Rows from block 2, named by matrix and row number. Rows with one number belong to one attention dimension. Each number is 128 + 24 x the weight over its row's rms, rounded and kept within 0 to 255. All counts start at 0. Numbers have three digits each. After the name is the row's rms in percent of the matrix's.
# v: attention value (model.blocks.2.attn.v.weight, 256x256), inputs 128-255
# proj: attention output (model.blocks.2.attn.proj.weight, 256x256, transposed), outputs 128-255
v.46 097:095127117108175127141097142129129068128141141151134075121129159106105158129127151183119087074121100117111161096098132092110125132149129128142126120114143124112110158081133074134139126104124165158108151146173081140183148130174143134096213121137118138149152121155119151112124101119146095148145143106121120149155151122085138116141141092175123140117114134141111102111098137124128131167134
v.47 097:119124142154111116135125076113124099103126140086129096082129124129117095106152090114108099079115120131112136136156155137146131132138147131165134102144159123072142094130097122163152153149103144131112170115054117115086164163102122152090135161101119081103134134102079121097088094117131120158156148112152099125089160144141131120104142112153121165126100117113112132102122158133111123150168
v.48 093:126155182155107154128082126107128113175113166113141162104161138119105128105143114095114148117092111129128159130116140100121106115151178116118095134127166144120097153133119135133091110126114170095152133114122139098096187155127152137113172146135140127098126151112135128152101068076116164154129155136161121115098130143100180104143073175151069146101090138136114121141157122123132125173144
v.49 101:152107138106119136143116149154120143078171200119125113150138102123131163128135120130178121121163149149118108142097160140120137101148124124113125123200145173128110131131142153172114125145120122135137104106117122112155117113172112138111092110071094122132130143104133160144144146153131139148141088106142118105142145097085169152174104158125158117132133103143140104112095121125126147104122
v.50 106:139118039140128097101104140134165135117105079131097116156128117149121111122164143156148137083138082127146133143126088139149126132111111133147084104077167111136163106172066120106091106119109121129132114143159144111092131147084107157111117135170131109133163114069150115104134099121119138107144142127124123140162082123149081122114140175124134142134120145143112102128148158111119113102098
v.51 099:136137128075128081098102101149154157123115121120142133129165150124127131094114129114114111104130148149114122125068119146152150148143113108083109116144131096136102096180086171141108093088105160156169116130119123106113107152153104112150135135171102121105144093131135138164167144147147082120140127109138113108107127097114166136126138133125108116127119133096090134118141123115104127100136
v.52 100:123109126101146112123116135109164098107108126088127098143092127142137136170164116168139183156119207135105128144128176167110119142133154127132165089086128118127151136118167125145106160119138122101123134146097109111172116087125098130160125139152130148157140105147156088124144128138137159106146102112147123119122138136144134089129138145141167106099131093109126169065104096141055127167115
v.53 101:157103153119119140090168160078122111131146104137113122146123142162114125139129172177143172170131126126166168136080111136093111103115075116126109092153149070166141108183164102158080142132126117165126120114088111134141121092166133123134125125141098146130158114131118121121141116097143118173111087103197106134178118128134143118161124160102112126082116125186135138124140112132089123091100
v.54 101:096168110128144069086078145107131116117110113092099127155133099147155124151107128111094103106096092163109122128144149176110122105126176137092163129116094114138111109134123172093153117139115116131152128141147164113153171151169109108119166152142152160170105109135111137119157135092123145126096121169111142114107105173138104101074081143123065147089119121138166125135148132140116137116151
v.55 099:153153118129089143110147140169143139149161108106106128146125129129133124167139105149146129114133082107118121172116126142099117178149084124121153143127108159100181177160159126133139093140112135139143134114144124130144136106157084132140155086169118125109119148100113141127070125097110119146130146105081146133118098130140111108088143136111097150133083119107125127145111082114105113191129
v.56 088:132125101145135132114118118114090142122152139130143130106114130116141116142110117153095131165141110106152153135157161129085146138095143162136103097116117172104117141040098107140126168156126084109113128167093165123154125137139150111072157133144098140126120122097130124110138193091116109181104159148068160129140137158154099122130169130097064164138119131143122101120100139142133134111138
v.57 095:153176114132172158125120095131142176114145136128117163145150148104080089144151113140093134123135178134126111132138115115159129176143131140137115141150130111131120104144116069131128150133138133099138132098110145142120125134089156142179148116104112085079117125115146119152122122147134088137153141139121159104112115110119109122090145105084125149157172128133155098140099123096176139143132
v.58 097:117089151114159131126133135144135115153148119113148095162140149141151093085089120134144107145150126143112137109126083105101126112119092125126078126152205126081141164084115106121195161154142107128137176100128115118091087116114070124122125102127131115108131092143175076153128160166151096134150118152140103151118119125157121147123147080125115164121120178115134119124140156118126125125126
v.59 099:123136137136103133140095113118141196143115092134109131100145120088108112141117114133133124113153096107136125150159113097108150141179091099131109093150169129121171145095118107120145106125132111141140107129127097134101117124138136109111123125153123115114110154114160140130117131139150130150137145126119116085121161171122125124141178115102138131175100123186134135197136138126096142177166
v.60 096:121145090132122119157111106118143109110110131117107098127147152126090112149157070117120112135155146142133169132142157144174176147111123109091140168107162130093122107118119139153154125150151116166138110114090129170096150091140126122098143150166185116121122157146159095141084107143146139172134136159108129111114134155156124098092172126119097145140157124090115131133148135108132121127162
v.61 104:104129153167143110154122095136138136107145076112092142095137102162182110116150146083155134134113113133110109122142146068152095144124091125081088114183124102162132177097104129133123102149145103136140128147148146140083098143148144133126145160139159098149129106131111134132097145185079128091153094092105112136115163107114125149174101153150149142070144111139161115127113122143141128134153
v.62 089:095109095144110099131126116155073170131137128115101124168123117125133078145135111142130136084155134109104105156118149105132114113097171109156121112107142159149113133130113181130149124147134085120106130119116118129138094116111115114147099114094121148138172142153185125169146143136121150086131116102126118167116117127155114131111104167160100113140166096121140120089144106139088128138097
v.63 098:102093135123131128141133133125131111136163115168152099121141132125098139142160125191118105136136122069151136135132123113119117096108178133132128097100147111132150141112171134117169150143121159140138151136126119142147142117138091107125141106112124134120131131092102125111063121080168138151135113111143070160128125119088143131143069132174112151148060140098158117136133136142124124156089
v.64 087:170102096087123115125162116151141140131142154175172067110102163096126099127140138110115092123118130152103139111075098143145171067185117109121113140116136065164134162133127109078150114150122125127099152130146123125129136153127136142123130138098143125126140088104121125100161106154103170101140124114117129172102177117088123148151127138137138113175107155134137118136145122181149102159109
v.65 096:161134141108124124108080131123143156117121171190084134113099120122194142082131118113144156115129117140133113116134093148121133131131139142123114105140124117131109168160112109095165115134104097148131138148100118130087100185141137129121145130171079160101091087117134149146156129074124109157111112118147121098122134107117145122132131129154141098116130113139110155086120107090144124104144
v.66 105:171089154135135105133143133163151164116085137177136120139157137125090092149131128084133092152153077144181149149131112166138125128104163111156143137086087183110068118195158111108114135114089147124101107112133122128163149115109074101154149136149134119135083149172129148107147107139151097138137143084174166135106159111112115151082123119123132152144105120186175144118127114127172135151153
v.67 093:158091136092116146133156118087135157147148122113105119104127103134096109145119139151137136153109164099168146108140149143136127077123159092099097143113113122048149113173136098130161171140123104105126119125158124111118116088165126140121168094137158124176130148105135092185113138100169142110097120136159141155143102143130181115133091124138158132116095121156136134123143184111146128108079
v.68 098:131120126132139114131134173130164112104126121100099136119144144134122139123140097148128147136124125153122149134104126121105118145117091109126162123143127123127130108169106087128141135185123168130125141113117134126114088153132135115141144133112106150150153096132132143125130189103146109117135143124111184127107168151121149090141148179131086141128142112159143124166115117120153115120101
v.69 106:128097088152117095124109124139134074105139130127101080093111158148116181106129119108140117141145120135127161160123156121156129128117168110114098150169126178110094118089157111126108084108114140113118156103104160128079107139104103131122134156143156115083089152127163146109205138151108117174106132126124078114096144141149131144124087131116144140098092128138137152131141124110109125176094
v.70 107:099113152059134156091110140117167098093150143125132150132141122145083127122142115150081147087164114138098178130122113108174135158106109104107117068121081119161133110125125148129121112114134152154135119150110101129125160129100128124133130138126151124104146153150105102156111100108152175131132104132147155114121168119063079086137143119125089106147097145117140187091173144129133150110124
v.71 097:086132085112134118149107099143083128155091107118134144111141097097143170115148128091130103137133161120134144126114154117135093115113130106145084129143156093141140116129126109123159128153143081147172110119108149147123132098178128149159191101136133118120153106148114108127145118090069140114120084147104129114137095113139118140104094151136175136135209109144110082120101132109139131132075
v.72 104:148139147136116122101132111136101110141139124114138146147090129161137156127142150101145128086151139094133127081162124143099082086127145170133102175116117165116135112138088133161124133119142128077125096128103139128102159115100112154151114112093098104120141136157117152123077077125109088089087136135156128150141081122137112130097141141148154178129154138131115152147158114134103124145111
v.73 099:124108143135143102116136105098121090190137151118136138131156116136180124131100117124109153111130107167148136092130153124116131119163128194111085108100151121129117134155130132132114117114116116081152148130120112121111115137106163121142154143162129122120159085151118108171069120174150166133140158133111103152114113134118130149107159092124118121087096098135125123099122141086138125109104
v.74 098:136119120144076130137103135088137147138122115143156122144139171099104134130129117129175131073125125136108091139150072147080195128154130160151155092128143158129097197113085137109129132141160131105137121125149147089143113137133103119167130132100160101094131154145152170147092152134108110159147120138108123176078102144123130165100122102112138108099162118127111128105120130145136117106149
v.75 102:121123125126148136150156136146131125117152153125102107106175116141103144114089142131097088129137106121126122138129140130169098144125093085080138136147158111146122085117159131161159127152109098118133137111148099156084147163133155131105135148130137147125139088118082133143130123157145162095129109128115169072176146146123127120120122133152145100096159112130132139134144122124096124149124
v.76 107:129117124154121160111127110156104144114130130181098128097136086115133098135152100089118135136105152154126185139106132145101141109127146131125100103099110154148140221148158119149124128170125125135151105122157133146133086135169112120120159150122112161155134148165157121118156168098106086105144158133166107157108109078137107169126104124122099136111144132103154082118136107131163134124159
v.77 097:148173143163098097075091126133104149106120112090144130143152112130156126129107087131115148165105147121142137105137112135135161157167085140125137160134181131152072087155122102168140163122143105097152079111137130132136122128127113147137140133127132169108124150123094122133112181127180118093093138144188142179119134125110137139070156132127151140158153148134137158127193148136113123145087
v.78 113:132124152127120110151136154133129141129163165101101138118151147138147145135084134139130110131120130108176117163103129152146113124144073131124121167117127158102159093145135161142100129112134108099147128108101161129140182049137111102146107183158175129143161118112115120089144089124140127060079130168166153113149157144093106142133113109170110151127139123116115075145102085123092123124126
v.79 099:092087157132127193175086145080121118115124164100148117172118125123107134133131104168117131103143159127126100166103101152110125123117143119158143182155123117148092153122117134153142101129133156162113197137093151132139123158127119134112134115198126119134121146137124154125144140101114097147121153133124128081150117135133120123116148121141125130099161101166090106075077148112150127134128
v.80 106:086121089074114135105112150087124139123123120091112168133178099119154141163143111093101142138100117136092135155122160138119068123147160151131092117140135124136115156169139152144127131114134125125117130147126140114138115145145126116094156118128088135137166174138141157119140148100141100135129140090123156123161140121140131105135135144115132139128146143121123133081146117119130153126157
v.81 100:126149097120091158143140116102116144146100153128112097119141161119132120147069147160113117137127124120191111121122117189092112123141136133115129114191112161110139131106108136131137093144114131140146190125106127143152120064145159141145108123124136133158114128110146139180143127125096098139128144162128171086172152124142127110126115115123141129097115113128128090133110109138114136160088
v.82 097:079137136129119109084051120137114076104112162145124138127135136144110146141157128154098109100080131177127104135147117133096108150190172138141107158155110126167150146156144170081107128097123125137117109149110128103163155138147098120156134112113100114120105148145127169117140157135118113133146125143130101151115102110114110118098126136117095129134149130121152149076136152121133130138151
v.83 098:139123120152140104127115155094088146122099106113110140083144092144137143140125157145173106110130100144141096132122097085119114176132127127087106079121115160113117097141149156147112109123134125127138113157143100106138120115123049115153076109140110148143150131146150099131145092117133145143161163081137102154162148113104108116120133137107114102151129146132130178144164120108104119145079
v.84 103:123162173110141116149134115104108147128139089128106147127144098131181161165118164085158139114136069171110144110130105151096128134133162120124140122125157041113076110130138178085136101121151123127147103130142128109123129154153112138118139124129129141111138119115174138124114145158125112130119096110117129201073143139108124141131109138092157125123125124085109102092119121121208121146125
v.85 101:121136137109060124120200123156151155127127118086140150074088152140110122106134126130105186124122110143145138146131115111126123169169182123155126127176141097127129086109111120113093195159104151133101186127108083107115155096136152151124128112104125125080097121105110129151106127116136080142140110171150133135103156127129116143151062145106133147173131133168109131149176113126125130114139
v.86 103:129166116104155184117137165140125127126138099149101115135134119157101165151156132109137118112136117158112110119145184126133118140115114090110123079136145058091140100164102137113136136136112087127156138119113114123133113168156121127134160126159114099141105073104114155129110104143070128083117154146080146106135090124114112121137132116113192090110114154148139156118118096115153126151115
v.87 099:119094137168124116125158111113097073158111127127109096092108126119145156114229117084131106141137136144105169130141141140116147123165207111142110166121089127118101154137132112102106150124144126093125121152137155101130072161098110125161137127135093129133120147164129126110163155123112147161141124129102080136134113098162140153092100105117148125100107126174138121113171112123127151108168
v.88 101:137080095135133127149140147121143157143136127127088145142156124146120145108041161092134141089187073106159170127111122131155105144151124164088113117113149160147137145087133151112137126120139107121146149139146112136109130083164128173106084106168143145146161112116149131141131155121099167097158119098136122143145147131104139109127188157122144123187152159109126133126118124115129110110111
v.89 095:141107126107122117151133113135156127095153160134116129139126137095121160098073139117153150096129100132127121144126123128132137087133185084132142147158122130119079151097130113096141126125131117149103125157129156145094090142173164153139137148109119110154109124070134154135129106141085189153123133096125121093127121092139162140178122117144080137105100162098133148128103100156157149166134
v.90 104:086098140164147066115150125108113115151090153155142111126115166158141144123140123103133151158118153153152191139128179107104112101136150156181150125130139163090107127137121095157124134122144162167150123112110117121138086139110152097142150164115109100151144134138142124134127139068130141131102059134151157129153111117182147112173147129148101191124101114130127073119077101133114109145136
v.91 106:161095095123141110146146062132147071143115155143124122127134143091103073105105115138117119112115108152132121100075155113146159109143176123122160127156167104068106138107125144107113105171116110157142138130098126136090117150124122141166131118101134131056107115083099139163154089150102165171144138139149150149114137137158132146109145141141160133139099136170115193091064131111176124128128
v.92 104:100129126087140139106124120145143093075066193154161090107135043123127125149153106161107133146125147140130135130130161145162139132123151138161109132126117067142126163084117132100110148118125108132151100158095146142131146074127153126119130133176139088135155142145108110129149171106112179089129140145111153095141128099108138166138129131115153115143108108101129131122142164151130111115142
v.93 097:162121088154098148113119129198154188118163098129126158110099163121151162146131137081125051105135097148137120112137146118133115132159116095121127105182144134106135099105158107117165116135097153127090118143144131127112110079115150140115111112082143110135105107148135161108090087120093122134114142122152189132118123170144118121136098133116121084123144130132133158088153162145127122174103
v.94 102:144155137146173155121126090165120128069144124125129082183129108115139111140108110187129173126118144088117095144155132103145118157125178179144154154128114149108154106088112150138111119090124097161109124120114134132119159159103136102125132121103095135206141151171073118142135129100083146114131111096181179132119126156143105117172125164129126152102100123123139159114102142130119128153148
v.95 108:149126109114160133147186165113142133109126157131124125122119143156181127145152158088109122149134129131152117127068110122139158120115133102117108158133086108121142104110154138087080111107142121123168090155127127116129162144098143177166120134133090134129139139112148128158146154130128124122161167098121125129112115141152145120117118122122153149138073115124121102183122122142163135160114
v.96 102:149115111142133136121102122118110135115119116134133103140097128077110134123095135107103082099131134143141149086110130136143201144145100139110090131127162095156130161152138149120130098110114119080113124112080118137095095094155121130149134123162143122129128081050138133123131173140119146097124171133123135166091106156121136158096156118124136100140159147191146114107103135121110115141135
v.97 101:057147158119181158136095174125104132103106124104159138130126129140154095120141139134157113093141184118129098160138177149086149102076101128090142138059138124139141115116170122138147146166132143107167104128124134141144145156131139128116151166147127102173146085111168157122124127121157096140115144154147067128120109150135151173107110116117133103103130128112099141109082127117123158143116
v.98 098:125162128117121161129135136129140123117150082104104136116094138141168132126181127150120086138096150145087085119119124119142174166130121100152133121145117124109167125129117136147134087141146111136150116122136162089136104176082084145149126120063117102155116133158100134155137145135178114128120153111115176128128116129151141088141123093133109115101132123109132154120142120141108140102160
proj.46 096:137140108101139064112130134132165140141130128081116126152171127168122109110156113107137145132119099160133159109115079131076150116119124158152144160147152157170181114156097130174138141151156133131121160149099124135067153131116166111107127126122124161114122136128142176159160129119156152113102099152139129121145173148117159146111107110149112117110141087114156107142172153159135094096126
proj.47 095:107136082136105136138118153130131101132133118141094118122160127130168169094138123106155149141159111104157102133124124145149177134102137101136138177105180153163137173092125107103120133146126151158114125141140103096161129162112142098089145142136112091182144144114135165121132163125139107104141130164106149130151126105131149088080154147129150129118095120116166101120141146134092111139154
proj.48 094:109116126111144103125119138095104130142139132122080112130166142204170177091116145136086127163135114126129092153100118140144138122108142102112150152147142147128135151138145113139128089071145127093147091190116124115149130109150143125128125123137118141196143141156116111081120120116139165110135126097157144147158118093119121131100142118129126104109109135193115088133137100147102120166104
proj.49 095:151068113130126166173105159157163118087114105149147153142141130149142119090130125088120073157126140174150139135166122121127126170129106125101126140116128114104103138115109140130116104130119136151093139141166159121111154182133118128118134167149147109143182103112117101129115139101093144131128117154097182100156095076132156127139125111100164168150124105130156126124100121144151116135147
proj.50 107:144179125127091166119154082113087113140136123061155141144089132123098125163131101127147139169148097095111139131080120077132096103140127129152132138118110170129129112137143136154142117105115136142157180122105128124125131087163107149086122096116102097130118162135149131120065147175152129141099126135125099130114146108132118109117138125153160151112112139099156099111154140174147162112149
proj.51 099:130155139143127146170164110101115174113136134112135157104152127142182148168145131106139098129126123102104132121178124139134119109139128103076199106155115138125120143121130128119142121152145120135126101083138073144149108128156147115130118127115110145141138136116111155163098160124099154147144160170137146096125148127104122125141100125107122154111130133160148169138134115132081166166121
proj.52 098:138132141146139113132157136179190132123130127130146166132103098085134122140153086129177139114120133136125155130142082117148096107111090141138111099104120111123111117111089117159130167175174122113108134119110140113108080160083136205141143089117118077093131146115129115157097103151126145106113159136108138088142165139098131150120119095098102109168101124121110150122105133112155077132110
proj.53 097:165130132154142093104141125164109094109091143120124161091116138139116131134136178125152137121138127159093108123102141118125143142160120163147098140145104169129125111094102150165129167105110126119108103104132130150153155139156098156127144125164167097140059169118116117152105146110112159101135111162099141097094124152126148103076132131121154095178112118110121125095117146145153099135093
proj.54 100:117144161097108132152137125171183154130101110140119130135097137096163164136141086096124126098117130113112133117122134100124149148085127082122108129069152108141077128129154115070114134115147161125128126117100131159129110140096193193138127135132089126128133127189142098150131156169138168099155131153139117100173132130132115132102166114110114133167136129098157108151173104145149128126149
proj.55 099:051149087124112156101163112129126109089110116134076075120143091139160121137132158136128188135137105137103098145121148152165100089147149160129143128134147114096161103123130139102121118143113125175106133181129125137142076108102134143103107121130112119098125122101117158113110132137173155150099113113129107103109129131109110117128117101176099112153104134117096106187163129149108170141121
proj.56 090:169173128158152144083096168128118135110131138138109118142142150073135117126136118154130150081128114138150123158157122148097138151136094108164105116099151134136188154150124090114128136109116097125098130106124134149153124157133158131163131111147136107155119131108132099136134120130108144125138130125100109130144122161163122167140112126130155124128167131105147153056143159123144132118186
proj.57 110:101114102166131152171141192130134097107159176132147124127127152161133129138115115153141129125115119151148122130142151162192117124119095078116162134098138135138198162139138146137106108132122093146141132152140147151164128162136123133178101131128131137152089132105082115134084134082159128156160084121152141126130133110140120144151183167147128127083069132126100107132120154114123119143120
proj.58 100:118124103110080106091122115136142180138140114092132110139166172137186136141162153142103105107152093093130166122120143106114122128134131108102171125149097115165117105096117200121172121154132124154097105110134131137138128159144152113137163166158110121101128138099118127106184142139111114127151120097112177132122131102163147126110115129099125133105117138136097110150131130115134185122101
proj.59 095:099165122163135145125106157147123095123139127118120121165176153149135108081179102124122161086123105156143105118122169142128129096128182096093124172125120181159172112103132125110151138141124136146110133151145128133122108131085121126168153101163107138129150157087079133106163124148151144095147116141061118124154110113106103115089103104146107153110123147141102096110121168103133136139121
proj.60 101:118144125191122162140151170150159115100116145129112170123144139128171152090160121125126110097123125145167121117127138153112139115065130112143132149126124117122156164138089135113129115080151122078125135157131137163129155157134171109126106120100092155138138140125076137134149141103113108162117133109108120119102112109122148101139148127142103134138163137132118137111139136127144114152145
proj.61 098:174181107149164124111145114085121161126163116183165146091122139130133212120101143156109075124096132159110119103089104166125123107114172122148154154088136151152122173117168108106153138088151147120116131127121119112153126111133172115111118113122121114116188117150166130126134123139178103110140121124124114131152096112147118131117117113111121170116124145099106104170130140159132113175106
proj.62 089:155145196123132114095129154109171151118140127128105160123110123108108112106099099088137121097148095130078132115074106153120115135136157172132123158146119087116107115087126093122167137144117144148130143168132103129105142158136148147074123112076119118107138114115121095148114121191165106174114118095132140134167105111149167127137172154114142142150106111108120107141120120112155136116104
proj.63 100:146134088123145125105132107150124158112112086092090123140142133155147102090106154118153150111128107144116150112062096151103137110110116137141108188152118136121168121125097125153131166159198124150147156177114133123101151114108121122107140136115182127132119106181120142163148102123145126109079092173118108127108126142126134093101145134180172054114138115075126099122139129147116133110154
proj.64 084:169119119143147120161120119103158119134138116124128115119150114097132161130136153207165152117121136106114113122120102137203106095141126132112115108137116104147104121107122121117136131122107102087113164141152132129122132059125140118136125120137131133115121139147167176116113119091157147145133075177093161157122129130166136089113150154151156173143126130134110152110125128080129122117130
proj.65 095:120142153131133134114164148133129158108135185155128106123145117136118125118121145114123116129117133085139130101070133106147151109137227185181104121120112104169107122159136084110116104136135113044103164110133137121092089091113135116143147103093139127126094138151105129131129125157174127097133116123110104132095127142109177129137120140106145126186141166129141152121142121110166162091115
proj.66 105:087098109123147142080104145111089119141122146137090100140146092076130128126137128118095147192121090138080136130081068122156102129140167115118116113155140100099135105096144119138154148132128159083129100167109155114135116103114127133109133141140117104131131144108159092128154140148163135101143127133118143145120098125134127167125164124165126133185140158140116133102143067091135142130147
proj.67 096:151159099114102139144142120171141153137128119126139132147146118153149127115099140141103126101098130128119167172135121127134121131107137132115149133120147097136080157125139156167129113151109162117124161149107101089127160104123076097152127181125145141117133151113127109111143109095113168135175129116135135136148149109171131142129121088128108144122098137126148115132126104114108128091117
proj.68 103:114113128112152150137142115140112151079160192095089122129147119168101081078125134107105111128130146082077117127118140138157165119142175088116137093121110131131168110135126101133114098107155090129093107129153100125120151181164160125099147131148105141139160131168133127104111158157164159147103139112094099150128130099118112122100109130093144124127144120115107104106141112107136145106152
proj.69 109:160169164112140113102181173112160174085101121157116091147147167073105126129116155117098124152126128163152124200120112147149119119117135118151156117127159134125103122146065137154162103144100174110139087135141109114105131147112131138120129151160113125110087140129150123076114108177106134083123130141120126120122113115146096134115123118138104098145112081134155126098119117161149146141150
proj.70 106:170113121102115136112130114093125114114127080115116162141132178128127115166149179147159106106126157121147125097089114144130095106158103108106135117139137161093151138107105141148151147099115146149102145144124109074153163090154110135098097158113114164150106122117078148122100160158109120112134120114102130149116109165162160082117130150140120164097120142172142107085100129134078135138153
proj.71 096:164154088117110089163134121135144149156144114133130097138112131159159113096108158173110161101112094188182113112141134103116133117125113138115108143097124169160161183120139135134118135117116130096127159134151142115087113172087141122119112102134094139108157148140131155124112181110163143155132168092127110115130127125109128136120109121133142087096170085124126148135120132133128151113131
proj.72 104:097112175139152128175136148104126113134090096094098125157133159172163169121120104132071100146135088158134147123129132081138151141159070137181113129181130128113133146156124113122144143140085148135156144083089137158148118063110089101129100152131124126117154113145100092166152169108141094149120134140155101139163125118089110141125101177132119151128112098081111134102117132163115149085140
proj.73 097:129156158142105137154118142136113155142113085153147137122141127153098126151118159149169108125105133146159087153131157141110123094120142118094113151128154150125108096130118133134155136121123110145140171094108150108100163114096137096145120153138197113133081124135174175154123101113112140155108041108128151113163103128144115120155098119122132111154167131082122152141146132137128140126124
proj.74 099:100103144118140106129138113146135086140115121112114149102132119075133150139161127163114149168112144141107118171134115105118146112136123128094071143145154121092162133158134106133110118136091168111067131168142142126107109093167131151091162158156127136127153126161113090173120136140133123104169151169160116083141163169128158109105185134126137157119075132109161108127118109119101130158134
proj.75 101:125166112150137101155086109120137125145153110137113132148118167109125146071121153150140139102140166131169134127091104096093095113161116123131128107119128146129122100141091153149129166085151134148146108124107146165099168122158114098131126087132135131152080107111133132122117173139102155174136101119075115167132146115145122133131151117144121157082099114122140135113132154124143136125129
proj.76 108:116135137162121154111152100150184151063145114089152160173144103106162141133144142129132113117114106151182144141128128128163103158140147143144133137111113111114139128173105111133102117107078144102124120102134144102165133127107170163105142115103123170154194151117090142114140131142116097128145145166146148084098107151064155137118147139160144176132122147142132085114135115124111090110100
proj.77 101:145145101108165170165137140140097141124119129107098140131128140134112122124159110100143117146144102176122113098126102132120125145128117103134094106134150149110149117150133121157146139139133117105141120140124132135142115131143137120174141118098154157125104124164179122172082112177120113155111118117126105071157091160129110123189124116130170156143110069110135157099132143162147119105116
proj.78 112:073164115111113095143111110175118138158101093136144158113088151123113105117108159112124161105158149120179138068138104129144139145140073151106161153118118126135148125124157108141153109146090161163102128111058119158121126138113106110105130072128109098126125158074134137154145120117141133152144107114134116135119158113149138128133140155136129129144100127129155149118137091117118163156108
proj.79 095:107116108150125085106127147113129126148077114138083135177140121137110165143087130112156151142136154136117153105094164158084158133124179174121092136148171102155121160139116147134123163109156088059096079123136132159059097120093120132140164124120147141117102133155113107115104129146099122125151117114128125143143083115098152132137123132102099107124101147134189144176125098119143155123147
proj.80 100:191157124158169146117137129111124132155145099148154150070122114158112122128157115112168118128100110105118139160113168126119126137111136133133112115156124130076119141116120093098122143091092151119129145137154131098154069164133139134112169118122141133109116089142097111145169092118110135166132144136165136162107114164090136146155140126102080126115134133105128132130153116159077085112100
proj.81 106:113154101095110128136119127185111137152122133163150113103138104130138145125116128126130149145121105100088157111122098154117119134113145122101128151121158133095093166133106137194137137106129139132136121168149152117053161109106111090144170091132171151139108166119098142130145060096156120137098083104170121156121158134167149116116142090101100115109158131113107149145129089125139105125130
proj.82 103:162065122137145128120155139107110145146122088132066139105088139109128073140171108157159093156118109129095146152123162140133143137151153115168128113154189147133172145135104126108098134130114101109117147102107109121120124112138121125115160096125174133110090104133124120111126113157149117102140179161188123118145138126113126091142137161135161152170143087084114128138108123152137119143086
proj.83 096:133166098118134131136154135115140147092129115117113085100101143068089111164158099116105136159140112166102093130113165126110137161120133067094130115112188154092091133134121128112118135134108142176140152143157145106154134107121109099145128143124090082133144114155151099140174083170134133115120131117139139113116134157186106137142122112110126174169145135130159170109143139130171157136137
proj.84 105:130073112127150129129134125109153143132169121128139146081090082123061091113169131107115135158145118151157216139112139133134118125137103138137099150094151148136134111157111095127107144132100141118131150110167145110142087136168158135153101124138143140104127117118121146111161110160134117107134158132148137140136119181149080125159130127168107170193143105132132082142166123089066098173158
proj.85 100:116096128089143100120131125150113105168075103133142098108136154126148093127129121074124151126149100120114130108130122151115141111127162153116134161125097120127094167133168117153142174078175113128137079152097101171186130131095097133123117133108122143146139141133110132130115147124114109111070147131131110103143097133083191091126142158159129149125120099172128121115131128137189139128124
proj.86 106:185126106123110161116123150111105107119156106173122132096124105130136120118112148180099119141148101120123149154121135149132158126129124163134146109130127163123126132080139142101098125123087120124125148110170143084156112169146129114099081139138109132121133088086127133121135123156124164114184144141138149193133152147110131144144103141182118136148145076097140104113121165151080133132119
proj.87 094:134158125131160103116133144134135147095130121148080106141150143153144135122140070139141136133094081163122108148147106108143127152115126156107135089134146118146112129134156135134102190132118143126163111126149126128123102046095113099119098140100168113114101092099116092095164096121144128134130147169154142153154122132109132098149157163158114174124132138155137168155142148174119114143129
proj.88 097:135115091115148142145109118114149099115155134110137119133134115144093167146158161122171131101118118170133090142138137104132128108140138106132137172116142106165165115128122138155105114173119081144125145157149125114180112100099123119131118130077101150156127083120109091131144174129150132142133146176095118129146138155129083106128106142136118102104126138139164114132175122103105128132099
proj.89 096:140115135152145103121138174097117119103144174112170099161118115154145174148127150121113062156099156097114123110151102162105097123114136135172138115152111115158099117119122152140120171106199130163116152113165147085116160139090148119178153096160121118106100137145112113088165109144103141135118094148106133158142156095125120085147117134110153120104112121148141119096160103124110144120136
proj.90 097:125132134138123162100119128135141156143112127134132140119110082127154147172139138100135088136136095095153114081144139133122151145095135137144087132126097077132157135080139165138103182114133133128112131117078130142169111190103165118133093116160177096090165159152116133127117126143132125127134091109165132114096109100098150150138127112122143116094123129150117140128190091131120141095130
proj.91 104:147117098097104135140108145150112109165097117172140093165139110133130153136117211131118107123115106106128092154152086117149154074140152163117100133141123107102121134089097107114110163153167090098132138165138168116098155160115141104120106173127111126110173126139099137112076150104117134124154117143084131108126138138140123092130125123144141125141134075122144141139140170111150095126155
proj.92 104:122164073126129139141122127120132126170155139172126146153102129126162095097100133142166098116094102115152123063161128162101137134160108177120138084172120156108126125121145137106150145113104130098129151127102087147118136084142114164153140093087128163112108108066119148135122083090110124120112155145119105118100131137142150098106110084135118114131125136129119121162110159128143151112169
proj.93 102:187134167129131135180144123137078086148113119192110092121130098151155130141174158117121124164157070140156167175108127137141078102159128092133123172163123120136112125158116145105157131134132096133141128163160099094159113150134088100120131114146116075107128155124154155110129169109134108131116080121160107097140171136095133132120125146138141127154104101115105115102132138143095135146089
proj.94 112:133084126154145137126118159106086103130127163091144158131107136114142143120127146107119071120113160150144155094119120103112107143169096105131135124162103086085138160131140097147131134154146150101125142105110103142156092163164096135128142099159156132150121151169109142091120116088133132157063117128136108134109129126140091142098110114073123107114125110148105110125097150142127097136120
proj.95 109:041162125145157152123162100135173111138113146086158098175113098124107116117140150135112135152092130128115135136136108132147140100170116094207181104139132163108092119113119081137153120161107127154158099158106123119122163122132140131146113137126113138122145107091125162115164132085132102099116119131117158181110100140136089111139122132129101157135128153133131109161091146101115139114141
proj.96 104:136132158134109132115116146143138134160089092167149116109121121086137133163103127195122165086123115156161086098115080145135159095131111128113091113139145142137086114154111148193164151139094078117146126161131160091132132095129110142142140136128166133138089160124120164112136122124109095171161137143138104152144128146139124123124127153137099135142090096114119137099111119126164130122103
proj.97 099:131149098153101091092147058105202109171118123146128125155135093111127126106151108135101118110154157110129185107152166130122109131109111138122166158110153106103156151158101130086156142089148148126140133128105145122100122143126136114143141140153132129110150130135119137153135083126069113111141138121117174133131097111141125120137118101094133141115139160091144135167113185145133129130157
proj.98 096:122105171132136155141165132164043137159094161119081157122080151137127098103170105158133090155137139139165176138139139118092129129133134145123144133134111123114157112129109127069131099147140161130098136123124095128084104152163134143115110164178101134113120083113149123152137107150130136152124139109154117116095158079102120115145162142121136133121132126115169123124110152116108157134151